Weights of a small image VAE.
Model: 9.01M parameters, 48-pixel images, encoder arch vit, encoder norm layernorm, encoder layers 10, decoder norm batchnorm, decoder activation relu, decoder widths [48, 96, 144, 192].
Training: normuon at rate 0.0056, 19900 steps, batches of 128.
Data: trained on fractals drawn by 1,000 iterated function systems, in grey, 295000 training examples, 8.6 epochs.
Rows from block 4 of the encoder of a small image VAE, named by matrix and row number. Rows with one number belong to one neuron. Each number is 128 + 32 x the weight over its row's rms, rounded and kept within 0 to 255. All counts start at 0. Numbers have three digits each.
After each neuron's rows are labels from the 100 images, of 14976, where the neuron reaches its highest value: "patch colour" is the nearest of a few named colours to the mean colour under the peak. Only what is clearly more common there than usual is listed. The data: fractals drawn by 1,000 iterated function systems, in grey.
# fc1: MLP up (encoder.blocks.4.mlp.fc1.weight, 1152x192), inputs 96-191
# fc2: MLP down (encoder.blocks.4.mlp.fc2.weight, 192x1152, transposed), outputs 96-191

fc1.230:133143109146060138091159084133128073104150178121155098149128139168144161120155127128166162091154144125095121128139165066141096172114139115130152151069094117156112153112119179079114165100169181146152121146206077184133112094131104155148112104078107134142113192086085130097123023134116126124
fc2.230:120144092142158122181141140165200114129136069096139066121114140177145109092182097122098166100123090187133149125058123086127114045137162150127129104178118116138187165155138108128161114122165125064121203108136073157111099084048170070145096113109088136180141157116164157142139122105167126129
patch colour: black

fc1.499:059136119117132161121187137168149131125116113121094122134187157098134220097151184118131102112103078084153088086104117130112099137128118092126149144117123175139148117130155173163117108168125162121087110170098074128089160124139094097159148095123103123122127062143117163180134148102180068162
fc2.499:096063076149146100197114078084130110049180069168113166081106176153166091151113141109077149153172164170136146150115136106143175157123150173070162126155150076139099155176137148128104108076174079129090089135074101159113162140122162144098151121133128125131121163121128142096158170102073158131
patch colour: grey

fc1.670:121115086147115164075154082120184070127175140119099062155171116171101086118148107145113167162151162146129099123127108146113159145159087160181088146137082140131112087107130116125093118130189135172096126107124052094042076137173146176093105118133167073176122100126094142131139105133124156134
fc2.670:131110137158114162131137157130203115135161094082136077164156116121136120118141128125128083137116115126148106081120096074084130083090104121189112139185184133148123086107136105171113160071118110154074099185132065124081082133098095097070098177101170120196149133120103096113181169167144222109
patch colour: black

fc1.544:113139067160151097144149112134102120133191130141153144187162206139135119154181116071174110114127143107112153129094097125165085130137124095171103104163133129096098109131099144102086132137116206146079113178066143175084133079083129089102151085157192151098111141136116134093142118104133114126
fc2.544:133167125054140184167079154115153172111089126085103058089108039126120097090136080167126153098128118140164153146149157129115099125114097164103166154072085135171131130156151139188175158093098130106161073122140172150120161143117130201148081126104112069177179129167051164113164144122156129165
patch colour: grey

fc1.108:142129093127129097096169136087125145142145121128194131098191126107151107144059100080190186092122141078111153143105103105117059128097097115168105068109076156166120121125159158143128152112134184114103144137096153096148120118134089155149147073093127125158100157219127127126102145143148108098
fc2.108:106113080164096081079167110126087094182148187172120183140079168171124140148157122131137152109121089121141168118098178086133118189143145091122058204091132131101100124099131098133112144128138137132186146154133087066118107128138142100115174148166088150090141146120124081100126137132126108150
patch colour: grey

fc1.685:111106088141119131094124111080157165213141125173156145087131116114085115160240094154077139153059168154147128106159173108124127132097149138171128139164125088114063151134170126147156156172144150107088102120128220146138073108095081148096136133110051115168112068128183111145082150121114140108
fc2.685:134131182089114156195126179108104152142193137101173092168140115120141128049166184139101106122092167110136155050106163111157151169160089169160095162157136109097096057148113129097135125139134141137188134116135137139134165117088131106106095096129186158162212137207050108096164147143083113113
patch colour: grey

fc1.607:135197124145131182074090084111145154119071153156130131082172068144093138135102077161153084156193133089040070143192087157123125097154109147095117114143134107134163156097121114114149098140116163204165102152162102137129138141077155175121122080196137157104152129130124133159055113171067127086
fc2.607:148157113124116219119128155106141135094085146145145145144131103127103184216134091109171170120135128098090134120132124051073144020153112128100134145108122185108095155160150139164108129177149127129172204020136097131061123091131101131152174134102128141133125123128135117139190122177107131066
patch colour: grey

fc1.546:107116072134136082122129094114090116139148145115163113190128160153097125139107154136086150153106100108098135112077125113093096093136104156092089128113082123186175119126108130143102218134150110047132096103168118113132115094197129131152158118132096106143114180108111105119082192079143129150
fc2.546:137188128105106124083063092180134163102098147136171110110137092165124111126111117099127123142135144158093160094143119201160123210133173132159157121111152163146170143118104112092121083077064179175078018167090169146190104128157146149108115130169144096147085208103163133042161114211112098140
patch colour: black

fc1.610:095180145079124138105098164143017109102164166116125125218116150112100101123149115199118125099131139108129160140135114188158127194162152148142124164133090131081173115072158115062155082118136114068155107112137183169152100101176130133161122090106052120140103130070128153114116113106150120131
fc2.610:125081166169130098162164118098182119154190153160173158140158120201090172103167111198143105139113126131153126107154113101130087121108113129064110172138146134074121134167130097176163148151140126164090157098147146160116081166115108092083178132099119151122178133169179189157106105140108129143
patch colour: black

fc1.700:136135181113111201136064173137107180111193122107171098157132150137117134129145160159089105077118162151114114157135143110152093157144155148119075181100157139119075101157144137159107143139124154112131147153120129170155155153070143166152159102121187109129185143105107183123115130055114170113
fc2.700:133071104176126083102107098160159115118118134149104120115133099154138119097138146123109122107168125144120107160093117164133138078088094117139150140080179105115148133103169076128083145063137102125106103169170125122109104154142128125153111163111096158126115152138102140111166106198142147117
patch colour: grey

fc1.430:133144146178098089069137196085133148071110121115075138143157161141115104149093116138176107127085101114162109086124145136124120116165156125136094183141052097176127130134094132163121064164155115157142121092134208143141097164201077133150066100065095102104208131105167147155127042142160098122
fc2.430:143128097082155138081123093161089122165060100141072122144109152140154163125111103123092145155150066168177134147119175148109139192127151117154118089192127165113067158161141143131130140101150145117113151142107086102160156178130134153132143100149138093084088154184090168159118091156061148081
patch colour: black

fc1.102:163146135142107164102163107127179090157128153153105181150130139102128088087106097163063061112139152139137092130188132098092131105140145133133193120127163137139131131121132107114159049116124127142144123054142040150221110151141158136107122179096075143106128162130123100147125139138056157086
fc2.102:077183127092168133118099152056119164085112157089097080107178115076086142127111122181134110155172065108131123154069149158116131089097187177092105123141087114096117158158171141082165176149139110118085095137157122162097116204171106104192065112103140071142141133173107135082143074097133119186
patch colour: grey

fc1.502:155132136116192109110096135115097158160128128113161139155112051174103141102154127140134164158171117084166094110183115073112139071132131131128088112173142116150129092122097146150094135072123134151157126142163126102129058104100070089100124122162123060151162149099121169141096187113099088150
fc2.502:168101112165111190086155093078174129147160160179133119088145132086120161144114147165140160140125124098094171120086109074094119137178173102157168193111178126114176109118159137119116139166102128168110150117068149096087200160151167128167180163095182153128123098111086121141162059172142099094
patch colour: black

fc1.236:111105164163091194168145088156185123127086116141191118188111089106127144089086135136164103143146162163106128137144183176143138127113155159174119114046131132090157118103158140111103210143095152126179153125109073100145134147059211108128152136191109109111136099124037143123133148160127162086
fc2.236:119176214096118143121155108107135103065137124143126145140105095072140134126177086116113143139107124158144105113188120103154129065136111118156150119116133120118117163146090126070099090103135101124177128099148222097141124080131123165105119123084082146134121076108178128146135174160141123136
patch colour: grey

fc1.438:194118111160114165126141136148126139107122068118159179177134135133163098141123144122163060061109131096134137146202207150067105095104126116150117203156079110053116102085120076158141069103138132114076130112130090124124123103127154152146151154119162122125162152156124143120066128185158143146
fc2.438:078140089130134120087147103138145148127128097114117128137167111138112116085124108183119154138163177184160118143134139220152104138149135111170064062171164144118122160116086147148159089116083127150156118131219112076136171177160059116126108091151083112071094127110188112168173131120144076088
patch colour: black

fc1.434:107124145188110122144127109114112178112142110135155160157123144142123168166065132179021096111112159167109142098151150130133089081144069145145153146083114141191068134161133035132068107169172150122148146107156144114107115075147080123130133123206111152057171136185055132145143076106089131146
fc2.434:147121145110098128168101106124189108153066104123132113122089116187197102154146121178150180127163077166120109142140132131097155135133206124047198136149164101111128115111192101089082171148113136135123187143130066199106142127126092192137110115098153167148136120104142094182043123141176110134
patch colour: white

fc1.570:097190124188083094190088117119144134125115118113117164149134151101131133113192137158151084119116114149086110172136117115109110111169086162158114124131135215120147124128110119149102086173104095167144109106110101107105156180188142129176159080153116108112057101147110112117133198173137148145
fc2.570:141107141157177084157097153107140176138142166166179104096118097116135129059141185146175092071169133126110110152054105069093122092091145161123123159139114152090100145080133123117109093094169106112156144176149052110069187120078152154149144143181107168123150155067142090172116153197135107126
patch colour: grey

fc1.764:139122095125119126134142093146178132110070174095140099162154112061087140084110127126075121173141131097128142118150117100124106119065147122193124130112144076180203114179169179140123122144168201214130120104075124085192130136066118111116103188042186145202105164111106144085158155153174130098
fc2.764:087123101049125129090140123174088129182126071194105132103095157145167106107139115101061132184169122180117123196135140100052152123153099138127106107154182134085102138134142131178179119181129116123145069138090140135130120149172109102163139118090120148060088126094117121108139124151137133133
patch colour: grey

fc1.186:099113126100172125121116128128127169124132140118171106139150193107143140113101129163167113170103103123109093171091145118108114139100146189119109151134086131145156143173194123132185159195087182140084125060103101123094099158082158126154083195099118143182127085124170115140161118131141158171
fc2.186:136152128153140108151090147159118097122111139148108123138148123129106167108139189101080122048129115184168110155067146070117108149137093183108122189135160076108067098105105153150110090157135105166163175131213217091115102153142112094049072147121112090169153115079089140180116165084108182092
patch colour: grey

fc1.328:086153084107164101135121140113120176160142105109150131138125144184042137148086154168122084133152148066054145092080183086083130082126168149088150149134108149128135152117100139123146130060079184118114181133179109154153135077067077124141127080140163104156096179046116129100140120155080140110
fc2.328:126165187140138154149117069115164153104173132104151080126147093146179116154133119158135118108163166113119134096124115076166089133171254147107064091142107165142143139207069122129091144040151096159127108150152133116083146104173154117098094162195115108162104138141128141138087114154074139169
patch colour: black

fc1.592:127155029086138148141113151119141133112112095135130097143109144130085108157065131168160127143142087100150019151118120112088178114134148179048113179179127110124143169134115108119125132090116169153229155134137108116120075198166122121103169132062115105117102111095141119093108135158097145129
fc2.592:151154154104117155132087136144144092093092126149121125152143202132151150151110144096078101139116126136131157116123123123136127115112119106114151097148127128188129150165137141149155090104119168082140150119150187085048161110108059107132112122095169111157146075110109080158108149138190097176
patch colour: white

fc1.187:177111143126134100090132135163139149131144153132085173138147123105092110210210089083216162147167166106109146127141153065132104070152126141121158146154189055104136151102121150126155144153185082106080113159117159122086086123124155170126107136125104112068114157175098094134146144121174097148
fc2.187:125091139097099151193197066112103095109149107133146143138131138088060149099148172098114130158161114113155130148117164144122146179115173185142148083061121128133105180124119157130156108110176128132119161172121116128112084112173142091146168110076153143150153140175161138114099131204085157064
patch colour: black

fc1.324:152118116110143167163093137094110129083090133159138130151188186172109061201150115121110149146163102174149175110165123118090131120052155131110122181139145105123032132132159102124079133114129146160143142138090120174095119128088170106026076133156150121109126142045092095128124137109102170105
fc2.324:121162194128109124116187170117122125182109192142093113109133067110122074156165161076138154151097147123133105131107148112128100151154126106157068140150133168145140108073088118132207121111125127148131199101128169105180123159209092101078097128156122137194135152106129099198072099152150081145
patch colour: grey

fc1.22:099157162075169088072108131111168136141106178127126151089147137135114114142125114111086067154077111188107130140165126140170072184168138133202079152136103149076200164096033095138172158134109165087117088215109143135137158123121154175145122121150174137190161148114137118155051190161125110092
fc2.22:139165130170099174121140159170136116145126104143137183112100087128143144183115071150183116123149158068081112124089090144099171095100085141126108146079139163143111131145167107156161124150153181177168152051105118138137117121094068135146129108162122138107121101130115094106215060132126207136
patch colour: black

fc1.389:168077149167153109091083107074090126155114115110109137143113172177162086087129091087120104128118092119109141113090167118186101093159132101179129168109119101143083133156199089083101095109104176107131114107147172099102164096107160121092135194143119110137139177103128163131115109116093095141
fc2.389:064205134127165179130126191152170175125134158149120126144163082146067115151090121149109174106109143163177120112163122135092156169133184103108154117119096140111171151110088128167114120112093102135137100187130147148113133174189136093173131069159167188101073119159141108105089147127124165136
patch colour: grey

fc1.101:117132137075170125098174076126064144153171160072152095162112150130093106137137140167090126143076105099152132130105108126092080107142143124149145111150112092111146064151149138080112172114151126099100079135174159118147092156182143096130165093123106094077119189103145201088096131095089163162
fc2.101:152143138121093097073104096158211122070110133148181160109152144190106140127140141120135071164157133173127111132148114147156159140137130071149130139123148147127148208152122126130135098097072133119059071188143182133116092135114119124117140168140103101163105118148140140077070109177166078113
patch colour: black

fc1.74:125126162157154168136115115162101143156084173114154098136099111105173109032052094179109135103173115140105099086150138134075099123117123179104092123089150079137075164138104113129148102079097171099131205115132140114160116103176135145171130148109131154117111187156125124085125092163095125105
fc2.74:098118109102100116123146144095118135104110104080111118140135084094124161133129125157160122169090080137094155137065090156182159114153154140127121133173142210132160165130194134128116094154165157159099052126155128159088132135181080094133127102097135106134114079127065080167144093156204121182
patch colour: grey

fc1.210:086106108120053171128117131123132105131127091111098036184123111126129142113122100150119192142140104146132107098098155091096135126086158144068116160132063128132099107138109139100167105111147157097143097113128130075087133136118137147123081064073104141224107158138096148117202101071171107133
fc2.210:105147147137114068072142203149127118106124142154160074115138076118118163129143063084158111124173153170161140096143110145146140130133122154146174192174125094124206132113151169195137058137135087076028115130147104135092157118073171108072136069079159118112133102079171133184151092083149127141
patch colour: black

fc1.584:112115121183158087173086066101157097168152150109093070104157091114128182155119124160173119140121118153152115103123184116080130114111159149225149133101137057149093140142125149104105120157140125137205106164109117116151130162132130138124127146151087093102173084138124134102078076118114142100
fc2.584:133154107159143111124237171138162142102150149102139140149136127134145094101138156117063089177140160172109108093151149144133116095084075133116149109115159124117158102173096112116128089092135132104101098142163093136102138024167163088100068129097137093066084098185120131081157168160134166156
patch colour: grey

fc1.453:048138147120156105097081157106121149094168186118124126124099120167111106165147157131133090117180180162077119147151127116186121124112148159091107146182115133089166165162186151161139147135134110176139138130100148133103093121129166125154119079093066122083127089098157103138112160077159173123
fc2.453:171115065122140161083131143155102165147128097141091121158058072112104146127136078089135177141167155127127104151178183129068152117171072143227133140130156114154146114082145126166140126147125143090093126135145134131171080149120139153090119135134091163127110130182084170141138101102130129138
patch colour: grey

fc1.335:140149155089107154120085137112100157127131077090113060103104172132145154152101105102170121135087107115177070103125147149101109140175127079123152176185068130141109163100160091110123084181201132172067100139107155113121098162173115141166107064084159170109215163126167139103061076155157116160
fc2.335:127152107166142083111120105163120168165074123119067128149155135161093126098085146134150098154116128169127162104131151176155138105114162135118120117138122140082117172137122112207176115095106106124131122163153095099147134168118126143126108128158104072078045161158142125126155087193133077090
patch colour: black

fc1.146:069134118114090132095130123086125137206176085171184160090128109137167148170112143114128155111144111131151152145077148163172068133156100138083133129120131176147151089104120092100142097136146137139109134113145080122129142105137070120092118140155165127136130113194088159132084118156125082127
fc2.146:122087152108164164114088125113154124133129160181114111061067140095114130145131097157097134173092145169088136126165150133109159120127160153117124146178149150110142151131160149104161067130157163132083116117115155191092110123136123183141135129060133156107134083108127116117052083090162124112
patch colour: grey

fc1.256:145154063125143171091093156166139126174118149123138177140171083132109112137094150148057094127155128091141170147080064103117100177141103140112173144125151097123095099176133133139106150174125137064168108071134124153119129093138123159157106120127102156103097131160136135133144117104098156160
fc2.256:110055153091064093150106078090148111087141141055160100129042138133123087143070082154163134162072137102139099059131141175172154114119155156071134182163110139105155120119139124159150104116133176139134095154176094109143111212088103140100119142152130122150162183134165096106133131112134145107
patch colour: black

fc1.583:098094046133139177125169119142156129052126157130102112150141122135140100169071168097105132078106134145072095170125183123183131134176153116164149119110105084116114157081120184183107147156103098063113132116136100188101090112116133124109109180152091163102155163060115122164158112177125096140
fc2.583:155158063117112155136164137140139130104149196135100107122132142119148166101119145033089095154082158166167163116100109118138139135141135177148178145144116094120145126106058199121098141132146141106135139104132081151118107113053121079155071165118098116163094143073095104090110102155154142095
patch colour: black

fc1.372:112134123130107132183111103128121133090157161118129097175197093159127168050069131167112119095082096122102125106143132102102107177129080141129145122099167085087151178095087123094111129120120138144137143124140085090135171106103151161079080197159166122165104127099111152155153105200109132096
fc2.372:151112075152174164110147139091128155101118119175151114120110128101155050178135154105138101128112137124160097150108103122157134131133139094190185111143144184133178147157072119144181068062177136157153142177103081156118075098178099101142105134118091155147154077189154098128136106128099165182
patch colour: white

fc1.539:075229122146138180079093085071065088110130120143101075128141128163111143147134184145182177130126126147137115160145138139124121067187169159213075142116156126125189103119150083160145128153144098134102131154125167167093082078166159142108128222124111147102104130144097094171126088125121118182
fc2.539:090114124122144052161147117170148149103104088080100153120126125126113136184124104128147115131085130094180141128173107149074137200068078162136129133150108093103158122117180119091185122101112127076104205125131118125155099193127130057139158093133089119121141149108170168129088149173131172122
patch colour: black

fc1.706:115059124129123125085139122140113193099105083188179169162045134087122087132118145100189131136115112114118100175091131120153134112146141109099044103087197131113097146089152187155178166106109167106091167118044102162134058107071157134126172146138182147173140162102150119138151126157129105073
fc2.706:165160076090169115167120145100134063155105129078096053054202153175159153143157162166133174125118106126117103149122146123110107137127162084135156148107050173098148135128152105115115151169136086066134082168173130134127145116180108133131101077133139113058126136192092125073136097148144170170
patch colour: grey

fc1.192:099101148137110079120103089126125125137153160181069193076084154110126080190193138133143126048142111110207104121160138182136084113102168135139139093137137084182170082135112080113097117112133116095124133123155120066131156150179162097128118089090102147133131097101138108130119097120088124160
fc2.192:119099140157149163132142123133114124113099150139193142129153158129120176158101141086135180144107125241115079107189101103195154125174151160139113137120151169146139193086127088128109138107109190154073146113107077133124158163102113117188097095118081103092119188115135144154059094203128119130
patch colour: grey

fc1.417:123105148175170097093109112141165172141140124153176111175106159112140163165196215108114110077108146109092168148149150123121027051121116122083111100082146183118126164139110157129106162165123144180148176158106126147108166075153122140149121158081114103141162137124073101199150124086049093149
fc2.417:119170123144186151106092062076122109117122136113103196120145080157093095113088117092129138129144083177139111105123110142135150100143193092162156086171163125148170139103128099147150136153107092125154076102163170144123109143115091131155170151128174163083112135181192128060102102161149104149
patch colour: black

fc1.496:124167060142103117106149098114176128104144156182109120161135104095111137105067136077129120113133128137110088073131163104119150144137097110104109195062087104088163165116163092149154169179143141159119078099122115161113148167099163126112094100114076189150153084168171109180095124128102147112
fc2.496:082144132126199132142111110113169100104089172173139131080096161110081127135110150153139147097095125168140132088123136144149091140130125111143135118192117159110185224142137120146150143133065063102105168121109068198115169191074124050153111138112099137178163085186134129210140077098128076140
patch colour: black

fc1.188:115165206167134122109183104125154124066114146148147107144080160123101119157135124157143094142077089103178100132180102111104088090162180121210115088130159090071125101103151101070160133051132145125121165144167118110148152182158158121117109088144111090129148148143139186170097102140054103128
fc2.188:120135112130128100079157129117125084129121115152059150112112110182131168173139128146142165049111141194146149192116131109196108148138118058117117109113128107157137165148135207145141128161124055090118192108137161189116099127171160137118119119165131092184083104122113123099079104067101127107
patch colour: black

fc1.484:129154130143111131155165113086142075093114077125122118176072111129124116169063073039128092117116179119218130133143125158092139110148199098151109178164170111097179153144159092092085116090125105134154148132117118123140133167131137148159137103139076087108123121124131217096118147155140174130
fc2.484:103186100138137154106094116144120139018126167071205135091138132161113153144193189136086103166139081112165183176116122170125108120129107138139110087126100125107128125138094120179171178121100110127110205095101111114115085139064132102110092126164175122166187160147126169129093151103106098097
patch colour: black

fc1.704:075163100110106154077085141131104111145103137171170143197159112127140131100139161116125146119177119106129109165115137133144141192153136122145119151097090061107142160124183159118132148160159115155105075069097133145210141094134088129134074081137138160189122091165161149132103105086098153095
fc2.704:128118163157080157135132111096128118132106114124184181085152127188165134121150145132081115093104141108123098142100142134151124142100124128219155130075104132133156086152127132139151113167195160118154138125098100131158088122093147090118115096144134152183181169096097147045095099157076181177
patch colour: black

fc1.150:096121166099141160138132118101139107108100082076089098139169149136110105129095055190137131139191144103163089075186126166093073145130117155104132189098123113174143153145129111056105166149137150160110078102136127120139175119138164128174115157086094120094113079049148105153082052157122159111
fc2.150:129088139108111100147127136100117162109096135083107086151119115140135202112159120148166140171122110171120183142185174115134084091150140165149075124046106140148168152110145153083133151101075103132107072192131136115178114100060063140136157092145110193091117170126146107138082125116154139138
patch colour: black

fc1.214:112154136139113147177121091120145125094087081183107151087140140171103103173197185047128085152110108143168122157125140068120117131052093150153102132148129137174042172146153073122070145160145118153141154102071117139086117108170086143058058155127109126141151090076068146132128130115144102155
fc2.214:146156171107108083064174116135114107166121123142097142104141159131185169155114146150105150168129111133091115140140128139119188128158212101121138099129092165135181150125131136160191071153126170129109054116172129127183084119074129060146135147117152157132090132137215139142100123095102117120
patch colour: grey

fc1.630:128162133173048137169113109121144080111136124156132130056090156133117169203111147124163107127144126113050127162169081131144097151143072167150111123091189163114102169143136123113117153174139120189108122111133114132143121083180139161097182091036135110148105145085117118118211105149106091098
fc2.630:127172126086215121120154156080096120108136156111127170130153105098103135098088131149106094144093125119161082125074111142194139061081097151103101119176146094110091097148096149178173135091168082132123148131132180138072101118121143153187122193150072159124166131110164141179122144143158173185
patch colour: grey

fc1.620:097139140096090113138095165148162028142118126157167133177088171115141119166114073076180132137134104172143065137091150104133106146139129169085138120119164161146111126108169157067066152144166104077162179161101084143100088199149143148145094128141112156139157184115137166102118106102147160127
fc2.620:158152140131149078118123083190129154119130073110070144083110085148143133117099114161144163180082085071093150090136129120137137151129146066141151140114096155085093182119072082183124100181100103154152141088146137086076119122101168113153151073192159122111118141094149102123139156169071065183
patch colour: black

fc1.110:135159087088060165090108164194163079180165100150126219157104165061153072167157101139081108132137122137081104141152129133107109162131108115095119140145152114112099154114144191123079136161144093135080151099145168118165087096115161115065148131139101176152138124113067119122132115152127149109
fc2.110:135106098134116081152158165093091153148136151145059092132118129068079127100106197146111144081154117113138165169077133103136111101158188151089152129092100079079141106142147122117165204097145069124124133144140170054141137103135131215162147188109108105101108115197143130107153135122097171114
patch colour: grey

fc1.130:153082077110153111076104155111138144102146129122097196120138128136156122124132085147191153174170106099134120082149202133149088123116091149165124158121159083134130144107151085187144092156147122116144106139153142083096093168150040122094114098134083180084107104130159055116163160142146097173
fc2.130:134085158134112113175150125111081100138155143122125157088083128193121097144138173130073091177123109072125070138103074105104133161104178155068128117055114135135125163162102149049126173099210176132116197136132102165122114136156219131173135148078177122169160160142111146124143108094162172110
patch colour: black

fc1.688:115152117104174107178157074093131083111182145120082107126173126143118122065086113180136146165107128118151118062099161112058074126107137159178206142170107075120120088097110126136160070124196133104186092168152179119138165162194157154097097126114084102133106104129116146106112091119121177112
fc2.688:133185138131134094155147148156104129104068140093084098103104169132159126158093197093081148126117057103114141178130154168158099162133123172131136129087156159111119164180130154095099184121096162071096098105111046184149102088172123085158059119138192093121129126175169099076171094150083050092
patch colour: white

fc1.100:167149135103119107090135156140200163149127063149190187111178160090122110146125075169070126136126127135073142135183115117109080128115130115115150146150140130186121100180147132096073095196135095116112069055187109114128077183073141129105173138131099121126095129156161152200106102108082136088
fc2.100:105186158090102182138157151152104134165129112119081083100119108097120153145150132152116135124184099084115102127112173127140140146128173122128099140129109108092122139100100090097204129142113131104112150113117141116229104117130129144132128160141114156144164188159101130131201157067131094199
patch colour: grey

fc1.590:166088138067120127088110159143146147152128116146142113146121131104084082112156110142111167130136165099102117081182155177039146120126129125134184150180133098164148133164110088139080119083120119091115168101135141098137109115094129168068240128125147146110133140137135126178099152148107163112
fc2.590:100072120147100122145141118108185142115143124136106184130081203111170073161118164117130200175115105113152153178151131119156138103130106113106164177118179179129169158055177141108129117119137127176078081094128110089123114091153134112102092150126050093133088186136168108121120119135053135055
patch colour: black

fc1.366:117166125134069141123124144155146092178174098157131185157135127091167080142131104112033105117110101126130101087133145104111119118113121126068121112149107151126133133094123098160119113181131124161101098077138146098182113127122172120079139139163159149132147191127106166129155131110091123118
fc2.366:174189148107106161105134150163109120161133119152116094122172147074164107133141089142093143160140099087105179145158152156092103156127143101146130161158124082075098092150145088087138157189104112105082107058127081092167136115127152154158123138090103113152126135195066119163124135062078103105
patch colour: grey

fc1.225:062079152154128083143142175111099200143135073172151101101166124169161116118130158128158163118116138146124131098094095056095192160080133118107057127147093085123149097147146128131181125096135071108030127151154108142145160078101086121121080115126181102113115161170135133133129105106096130098
fc2.225:111171117125083143056152083107177099083172165155089134178121091113115112144099100158085140120138190141122121131159138162124111070174090110110173107134143133148106125166113128139068154151115098175184104069141183150117117143140127119095163181101109180141074045117152154142171161146169090168
patch colour: grey

fc1.513:088120128098104155097139121110181114111153144135154141146017106154172095121078116101073131133145169156129148116155129125086154151161130187106095125128161140117156156123148074155098098165156160108125138144110162119177118094103096065127162164129069195092097176121196148169132120125035159111
fc2.513:145076136166166109148109048054113102137101136084130091051104144148080141190109138089180170130082115057113125121099163153174131118176115108135133117138121119144152154107131079121107153098081150120135146150130114144106165135129171135158167128151225041112142099139150126075105141158167136137
patch colour: black

fc1.526:140152109136081124167110131080172157103071102130101151121189152128096138142162135107167110135182102122123112144106150089133102126147132123148139117124077086113155102111106073093087139117167126123205114144172155097082138171169152056125125130087104106124162095107094152121164101166177143159
fc2.526:165156215127124144157155107146159159151127130102170143157142098179145100169148176102081073140117190135117189143120161165057090130047157153079158109113115149096110157140136083141099106089109097173081145143145111133173123132131143112093099160082225157091124114126156141155115134152172166101
patch colour: grey

fc1.412:123057152134118118129108130119153108103143131099080100163122113144119111156162105120136142105086103132129118152112131072100151137089165093080137119128162152073126172113133104161168129137153123124154072097100082218166114143126091118062081177177111090114104106097116156107162122211135162107
fc2.412:158174092114146154092149157100096147144151104143215133171170086085113180096140159115150125207130148110118118091106133136159143091124119180110119137133131090125151117118109196091081090093122128067115116190150063109129141109201155146148168150093136132118131117130168138096114056108115129180
patch colour: black